Rows from block 3 of a small CTC audio transcriber, named by matrix and row number. Rows with one number belong to one channel. Each number is 500 + 25 x the weight over its row's rms, rounded and kept within 0 to 999. All counts start at 0. Numbers have three digits each. After the name is the row's rms in percent of the matrix's.
After each channel's rows are labels from the 100 clips, of 14848, where the channel reaches its largest size: "top examples" is what is common among them; "lies over" is the class under the peak. Only what is clearly more common there than usual is listed. The data: strings of digits, spoken by a formant synthesiser in many voices.
# filt: filter width-5 conv, dilation 8 (model.blocks.3.filt.weight, 128x128x5, each kernel summed), inputs 0-127
# gate: gate width-5 conv, dilation 8 (model.blocks.3.gate.weight, 128x128x5, each kernel summed), inputs 0-127
# out: residual pointwise conv (model.blocks.3.out.weight, 128x128x1, transposed), outputs 0-127

filt.34 094:503457536557518513526474486497496513511510528450491458490490461516466483522489476480477478533478474505484474492471549490519499473508455488497475497492495454496539457484482547483537506480522496481468455511578513503512518528494527521460493462540453486529461498512489519527464519488506465524557518506512498498493506516490488486537511493501497518526494511515488479480497468508472481515471
gate.34 101:479507536501501495498445480535541504535528489488478523503516483479492499514489524488483492490531515438494504467450538457533507480552510488505493480480495507475490505497526507480501531479476517520512532549485513522505513495474483464479488432473523565519466524535536516515421508502491503544546509517545483493497513511519520484506495524525471495522530512532526486502525493511507509480500
out.34 108:502570489481495532512528495533502551462495509543483455532545516498514532524459495510455501546513518477458527492538461496515509522458486481518520507478500489456505502507523503509512514466513514509509478539477499480483495496500476428495474483478476477503512485548511485527499513469496476532491473502521467515503548529467512507500515505490496501483485504516497472485519536488525539483570
top examples: number of digits: 1
lies over: silence

filt.0 094:533509448481479471491502481505515502487475480450549510513471508511500478525499481513540504509517526541478462446470478481501488512514548545505455547535461501488447521489461498525504468451460537533475523488488518451505492517481448490488495492512477500507539507551478502485515479506524493488472515523488481486500519455480501488505491497498512470495481493502534490549517501538476513517476
gate.0 097:477535528465490458465511515516498478489518532462499490500513470452489496500506469496452472484511508538512493428490501527506515517507489498455469497494483514528504538500507484528494511463467457429516524540491492529543519481484509514467486483477505486506517487509481505493503462485487527474515522454510501514499531470517498480540494538529554464529511478521475555495472469536519521497505
out.0 098:523470497487511492530486508490476496511524502524477512496443494441500474507552528516464506556505491474460521507518494501513520482491530522506472481497564555504445501484482499552493464545487545488485489524492526485484488485469558479476481513503496511513521535547484493527541466485511514484486515520492509509544529504516540501493510513514485505491537540542525482482527478495501525533506
top examples: first digit: one
lies over: /t/

filt.54 085:486478547499473511514480543436508527459536520475479520469519497509486474530431473521453461482532495479459512475537488536473478492527511499540546532514516516521493507532499511491476496478504474496520521471503491468510491508499522436478491513457527532461506509529524525491500479511529468506525524471464509500502485524515510490476510448532472522485520505489524501497529486540497487485492
gate.54 084:456479504495496505471479526495479505468518525514485519527439473494486526479509492542505499506467510521510478456513487517524456483496523517506501488491489519457492457502503509525506483521532494489497488515532529508522524527501453475484476520491540548475537498565490502501506487523487523503485537462554481495438544480560465494486566508541495495505499480528520524488486509515503500472536
out.54 094:499544499504455515527454494508492537476495438518512464517496517502486475518504487499526506517495481503498479509509508510506514496527503470575500529540492511507500495469531521473515482487531542538538477461524492492549528487465514435443515489480509470509507514494502503507517530487519527530510467476475477536491462485482482549506527467485468501495522485471440522499444508495493492508497
top examples: "one"; first digit: one; last digit: one
lies over: /ʌ/; /ɔ/

filt.95 102:518532526507487499476473469475492486516550479475554496507489522521534491498513479502490496521515472512511468500509471465526552537451490497582513516515534502523498538495508564539488491475500506501508523493496475517476491490494516488483523493579478515528484538496506486489517536522474516483488478483499507516521479500510518444509486488509465485530484509520525451511549515485517496474554
gate.95 112:476501483468455545491540489512484522487489467480522487533511517496517467490447477521450510514494504505476521446472516519532467526477507494497477464521526469506485480512491535487539499454457529499475504497537532489501447497499530524469475488474528471487447507553521500495448474500489492514496500503458479490504530488492494480470519531484510488468523503473508509508442557494514505518509
out.95 103:522512527515457491521536528502547460492512544497505507509538497503506508529467487502516497467470514448503501488484542513560484505503492501487515516471487509490493491508497522534482495469472548502455489518526483482494486530509496519489443471508501480478495495507578479508502493568521494511519554488461491546526548510515495500473468531537449476480514498503475497501520529503476469484481
top examples: "two"; last digit: two
lies over: /t/

filt.6 100:542506468495504489522495486504533504521472523496512481489492523455485505483494520500480513468481492519529485550461489461503460552507482515470465518520519511465487511491515493463480504519464511504477489496506473503497450482504493463505512513517502492449517450499555470533493485479431520526504458538481485460474448491466515541472502478507526482494490490522516510455529559524513496486477
gate.6 099:505524482490515518466528515479506521490552461484525479517489502499499477518525511525500543505561475482509539512527467486488504487507477506527496486491513458510540490521493527492517495422505503530527512524497511523511558489516475497465510493511521473435507477521520514527469530474480465515526476495533518527449506517488503493521503511496476495528554528534494527448543509489539470519524
out.6 100:508478512471495499483509495515549523504500504501471503489489509507522483505550455539510522515484526517462511476502473541486444499491515519518488477497552461491527451503453466502519516510500465485490513457523509498468486515534517523493506482492486467461480488500465520487498516525469522544470548484487465484489527468480471496530491485490538535513490484447524491489467483471414505485489
top examples: last digit: six
lies over: /eɪ/

filt.7 111:502543513490495476506496496520519546550478511489494459492506500490526473483470510462484452477441508506500503490476510485488513511517494517492529501502494460494469473475515465471482476488424498508510495490506503485515476515458463503444524514508518459530507456499488466458499529502494534484515485528521494502473494478501552548521525465497491551519513482550469480537508525470498464466490
gate.7 101:498512469507499479529510494528502508547488451546521495474479554536524472502492499504524514487525499507484505473462492500521476503489488542488473468516528558440478529468484471531469503469508470511496520549500523519489496506518500531517512516527525542523545491528461495489516523516476506464541537518490506496503523463521509489519538524489500487535514544497556461495479533531533503501476
out.7 104:505496509484490509490471526496491493473481479473500465542460452519469501480515513481501503518466473530527501522481552460471500522496511508515513550456487525480513514475487523512503491486496517521454527527498511538541484481482501495488522455524493513443461498533529498496485502471469478532479478491507510490473504497470498506454532488571551453438503523530460493483500474487488496506522
top examples: "six"; last digit: six
lies over: /k/

filt.94 077:470503496514493550490468536452495551488470487477475515465528517523511511487518451499493505539467490477501512518487513496458492465528462507551515466493548523496472452463464520483436471511510487498470496522471488513471475472496525494520541481498507494519532550507524500513478494498478467487539529494493516459488534503503538496463488476522474525511503482514520514489509454463529515508492
gate.94 100:504455495507533495482513538525462531505503499487502492500504525470508488508481476516501506474477485512443491484501497489524514546514505524464495485512446547484491500507475516529515508471514488470505558529476509511480503467474529500474466470470495513480524469503492493476527508493519491489530466531540537540470562474488500510487452511573504502516515517500500485534478503540485580517502
out.94 097:474505547506495458470526470462487464460534538482499491458502480498488507501488479541506468524474508484489477468480488542530540498506535526464511491495515461526503516508522504518510526478505483496494537499491484486493500511550545532509521509533468482474486557506496546513496482505524491472472477489552494543530512480496483505475485492499511483484413499479503459500496519501534450529509
top examples: "six"; last digit: six
lies over: /ɪ/

filt.83 099:547515462490492493486489513554540551493491473475513480495517462487504489509564501496493501482493464504491495464536502528472488505490518481499481483497505473532454486515515456478524505484489500524496491474517526421483521541504499523482453540501467527455513481510514517486510551561494485504514527543504514473525487521500486514496499497506459500517470486481527486526464486468546461513488
gate.83 106:467500519505524537545535526494559520526481507473486491520468504506484484502458459465441521501520469535485533522494482525459528497528468537509512476495497489579477501461489483524498492521505505455482500506501493490495543471504519478496532512484500502568521475537518495484531519503501463497488504512515451487482511491486504536479498484464480499494480467501523540485509504459458503464487
out.83 095:461501466473529481552483524514503499544512536504503458517531514487475511484498483457533474467483531483531502530485522509568512472475527491485499462524471502494505501518467530510445505533521505480513514481513477516542505524565505520488494520538493486510459559459499502508515492514486475503490534495508451519494486470491492510489537501487530470463493518507461453499510473531522502534504
top examples: "six"
lies over: /s/

filt.13 083:480490492478551526482468441521511538483512491542520497532497508517506479488505459519533514510478511515532464484487486455520534535472490498424501511483493502514441521501520475504514504518500489516467509482511496532463505557502512552489485479502491513511475437523526502505473506538516493445482506507497492502513512507457541479520476483519507484496512508472500463455458485484511516454494
gate.13 092:545492487514519490473497504492482510550535452510484490469485468500498523491515494519491536524507509463473505494489498556423534498477483478485491488512463471524504509515464472532486509502469459471510522478500481519474501498503544510513467475478538507510508521527501501481464505494537520471558468482556522496463494510513530483531463523531504486508459470489510523519510562530490533489517
out.13 098:487511552481515511479461492522472503488532464484474484542503546512546462482491511476483526514525495454466513548565513462498477486494505524480515463511525485482477506480512523519521498455481497505499504499494571470490471511529538510538468520481499543511502484485476465494513491476522528504514483482534511491495513514460515504459523499523485511465506466451482497497546491520460538487513
top examples: "four"; last digit: four
lies over: /ɔ/

filt.67 102:503465507473484539525512517498465491469514500501471522526485521526516510488533518502490557469532510494483496421493538516483472492549505531467547485523526491482508472494476502536499503510513508471493491555502540481494512471485536463515482495485497500532472546493469511490518502488557502505515457470463534509494450471498507485516502475461497488504544496513516484486460525477493443510520
gate.67 103:526538481525472501499480472495520513514535494482473496537507472508492515541553516468489503481531512461495541505458459479482510521504488498482503540462480480522508470482463503497545472486528489527527534527504544566501523490499489486450457505557527495526502483533514500460507474526485500483495461528518513515508530506448465499450518522528489498495489465515507533518491522496481494479534
out.67 107:500523508528506474523526520505480466465500517494494470494489507520503529486530532486477495495495524527475532520518531487472507484538482483545472512525559511550545544494527530481527486456506518476492543496492507539508499536485540518483522491546499520489545497517502504476494487519488504493504517484510536561469508513536503519480484456511489502537487451510502528503543532523475466432504
top examples: "zero"; last digit: zero
lies over: /ɹ/

filt.51 093:502506470503513475504516528502459485540494530492541484510478482499485481508454480508536530528487521536470517515554523500520514499426477495503509493493541484475474569538470457473516442480458445498512521514501510517538473475438499502540495488460516500492502470518496491503507488535498482514490481475480518517511478530506468493484555463505512497496495538518474480526495521487510502506492
gate.51 091:472457529503490483474497544493471550459508435488472495482497480503440508500515487520491468511517494481499525497497484490508487499478496509512495495504487494504496503565462520500508495461458507530468482468539462538501527542449494478501433471470523469505534516500504516480536544541489518455511514507520522504522480526531489493499504520469488476512527519505507494518504515468477541466538
out.51 106:481519510523457489466504450477521524512443499525501516510533516487529513492493446548518491510523505507519484553523500501566503519520493535511524519514529500462476526498490525516492492497501501504503482541494541497482480488492524520527524526496527454455551536537534476505508507456481486530478514485529490495491497487492495547491516475481515553522499489476449507507485500528456534452496
top examples: last digit: five
lies over: silence

filt.60 092:547527503498498471553542465454473490494563486508485508507517474499501506506502490521493477490484533492501516532538454515475484502493477509502495496502527496541509449521498461507464513508507544515518475458482523524496545515463515453454509494474493465519537511504468479493521538482556547480474504487467483509501487477482463497524475461502483526532511499530504526502468517499508500557490
gate.60 090:461488526491512507508502521451519555510515466490512476542521507493501492522527489473455530509552488494467529525471503518485478514515488530468465491486527498464447510500506476488478488473482530465497478500507500519499518494471476484464562497522504481496480465535483479443551525511550499502522483537483512530481476465537492487473534446498468482511513537535507525527499485483509486480494
out.60 083:458486492546495479545475513538495468496480473432502495501477525487486491484495533470501502512466483474472504469536501537509542495488477513475490534461484499492535509520541486534549520536501484479524459480489520473541504508507509476509493465476500540537545464502486492509513521530463491526538481502499511472474511478445553522505538500536488468498485505490481532506503485503471460500477
top examples: "six"; last digit: six; first digit: six; number of digits: 1
lies over: /ɪ/

filt.35 098:504495461505490555506522484516499502460483493526505500533489528520519496520481505491538490490515516487520487542515467525483485506478533541516514497498519478467474485480542514478436477479534474526529480505502477498516568503510467502551471505539503531498527450492557536521476522484494490484515470523480526499442516478517494519468495446526518470480518473517517520495468478451497510505492
gate.35 109:471466500501500495489479515491529473465488479529466571492523500483459534461489510524518522522521508501504560483481497507522521523543512431477477470519497524471527490482518553489479500515475510531486522501529523535530496504487519506479528484559526497497501447470474529518498522458476521487501522510520499495485494499533492455496527526530513493472519508537482510493459548519498498458491
out.35 099:500519493495501479492492467470461536555508533476505529512472520548487499541499520538506457497478481488500503515507518511509509542512511490443514502513459521492473463493506504485500504478485504453509522537472513506517486522492505484501510524472489511523553537474483439507505497519523505523490496542536425543460518472510489471507481516469482491509502497478531511526515511530479554546543
top examples: "zero"
lies over: /z/; /ɪ/

filt.31 097:501515482490485521462499506448474504509493521511513472503472529491494506477512474558476540487470526473501546493503469485499537528483435486483489467491492500499493509515519522461505527508503478531498451499499493493462441511502477549466433475483521483540515453501504475461485529461523509461490488464487504537526535497476507481491524492493478494485456500483445510522501475515529484510482
gate.31 101:487517513513495482491470512496494497499514438495517517508510527522509498525511485530456506506491463511471500553484498518495496510469462506515500456521531539505541510481524495539502503476509502510495493528529572492462537506521449473519490476464517456508529463506502539519485500511495510503441450493484527510491489504510458487538454449532493526524521519505554496518463489506522489463529
out.31 093:494476474498506502530539498484473474492537469512496468472548479478554469495512474502523498468512488511523510552462512528475509505483489522496518503527525498470498502505545469476489508471551522487528479490500492466525495493493469428529539481516492503511505456471517487483541540466543511515500473506524465512534504488537491495517481464470547486480492515479455523494475495532513462455485
top examples: "six"; last digit: six
lies over: silence

filt.70 100:464497507497524514501473520469476450478467526518492543478529500483485468491515530468476501498492550513525529461540502500484527503496506521516520464527492504463479519541466532507489504488548507483491495536529518481495426489447487478520475458540478438504504483477516463501510518526471548549512500492496515502552512457498497528481514514526525504489497533493517499482510516498485482518471
gate.70 092:517492500477509507447512526462494505494495495508461496508521451504460498486541497554500490516478511494468500501520446507505494473526525484507502485504468505516493536535463450495507511495501489438456509557533503489479504500484492533469490521521524443505491517547501502483498425497502452513531494482548522487526546524500500498451506490494497500505492510493510508522461468477458473472479
out.70 110:495527473519497505447488475478472510470499479509520513518523520506522512511500500476460493554470474483469495515549506484500508543479514505511493509489535499526558530485493538485547449464483508500517491530527514492446490439481482493521475497521465454513502485508485497489515509545488472465522527492521466531509520484460504510531531543465528533529531519531511512468496479533489538493506
top examples: last digit: six
lies over: silence

filt.125 098:512513491508516489493483471487495525463477516489470480495474545491496506516505483498506528496548512549512441503550511506507513551497490510475526476493473548486484493524515450480516526503468542517491476504460468516493486475493510526493585452497499518493544525479521484470495517512461509490458487492508527507488546527480574514497483482492516484488518546507498456480487465503500500514522
gate.125 089:485501525466517509521486507513481544519508489463480477516495488494506497511505493490471498480479481499482487528514478548500539510465471535501443453535542503460459476506520449524535537470477534461525514564488517499484536468519494517490499533499480484516522490480486528469489463544484495481515488503511513517509491508548510540504481529479464496538531506523488496514477551492450465510526
out.125 107:533504495475470500478529518498488480494498513506510478548484491486438494474459500497517515539482506484546512519495526534476467507519511532517475522533514495514493497510473507488509520459476449505489497474494493535502471526508483532561482467533486481522485535467460510501464527510510521518459546520508508468524506508477526523510479461509505497520470503509570524533529504469563543517487
top examples: number of digits: 1; last digit: six
lies over: silence

filt.115 082:498505447516440504484496469501517540531484434509492539517530495476538479512486514513508494481493478506514475474493515489474473514497508476490509535513446498483466500467525514501513500469488520481476494513552535504489502519541507510512515497508572447480521487540484491511483493529517531497552503532513514514505495526488508496446494489477519551516524483461513468469537535478479499453508
gate.115 096:462514519486518473515467474478472517512499486513538540500467472483510519486508485529469516471514506509485541467479505493506545546479475492485492489449485481478515484522502487427525530473486458476534500498522490490505525502489493486476485443525469490481548501495512502469487496529502494518547451526566542504466519491468488508477520505542525504485468509533491483517467536468466500489504
out.115 095:460483490475510535446490513480497535538479520503503503506536556516533488524471484503492498500502493515487479527518480486447499498500488515494514510499483506485522505477534515482516517486545472497475460471527512486453498514481514478513547528520557513496512499506519516548467506483518522545543473500513469465511520493553484448475493485522442538500507540495549494528483474503500550486482
top examples: "one"; first digit: one
lies over: silence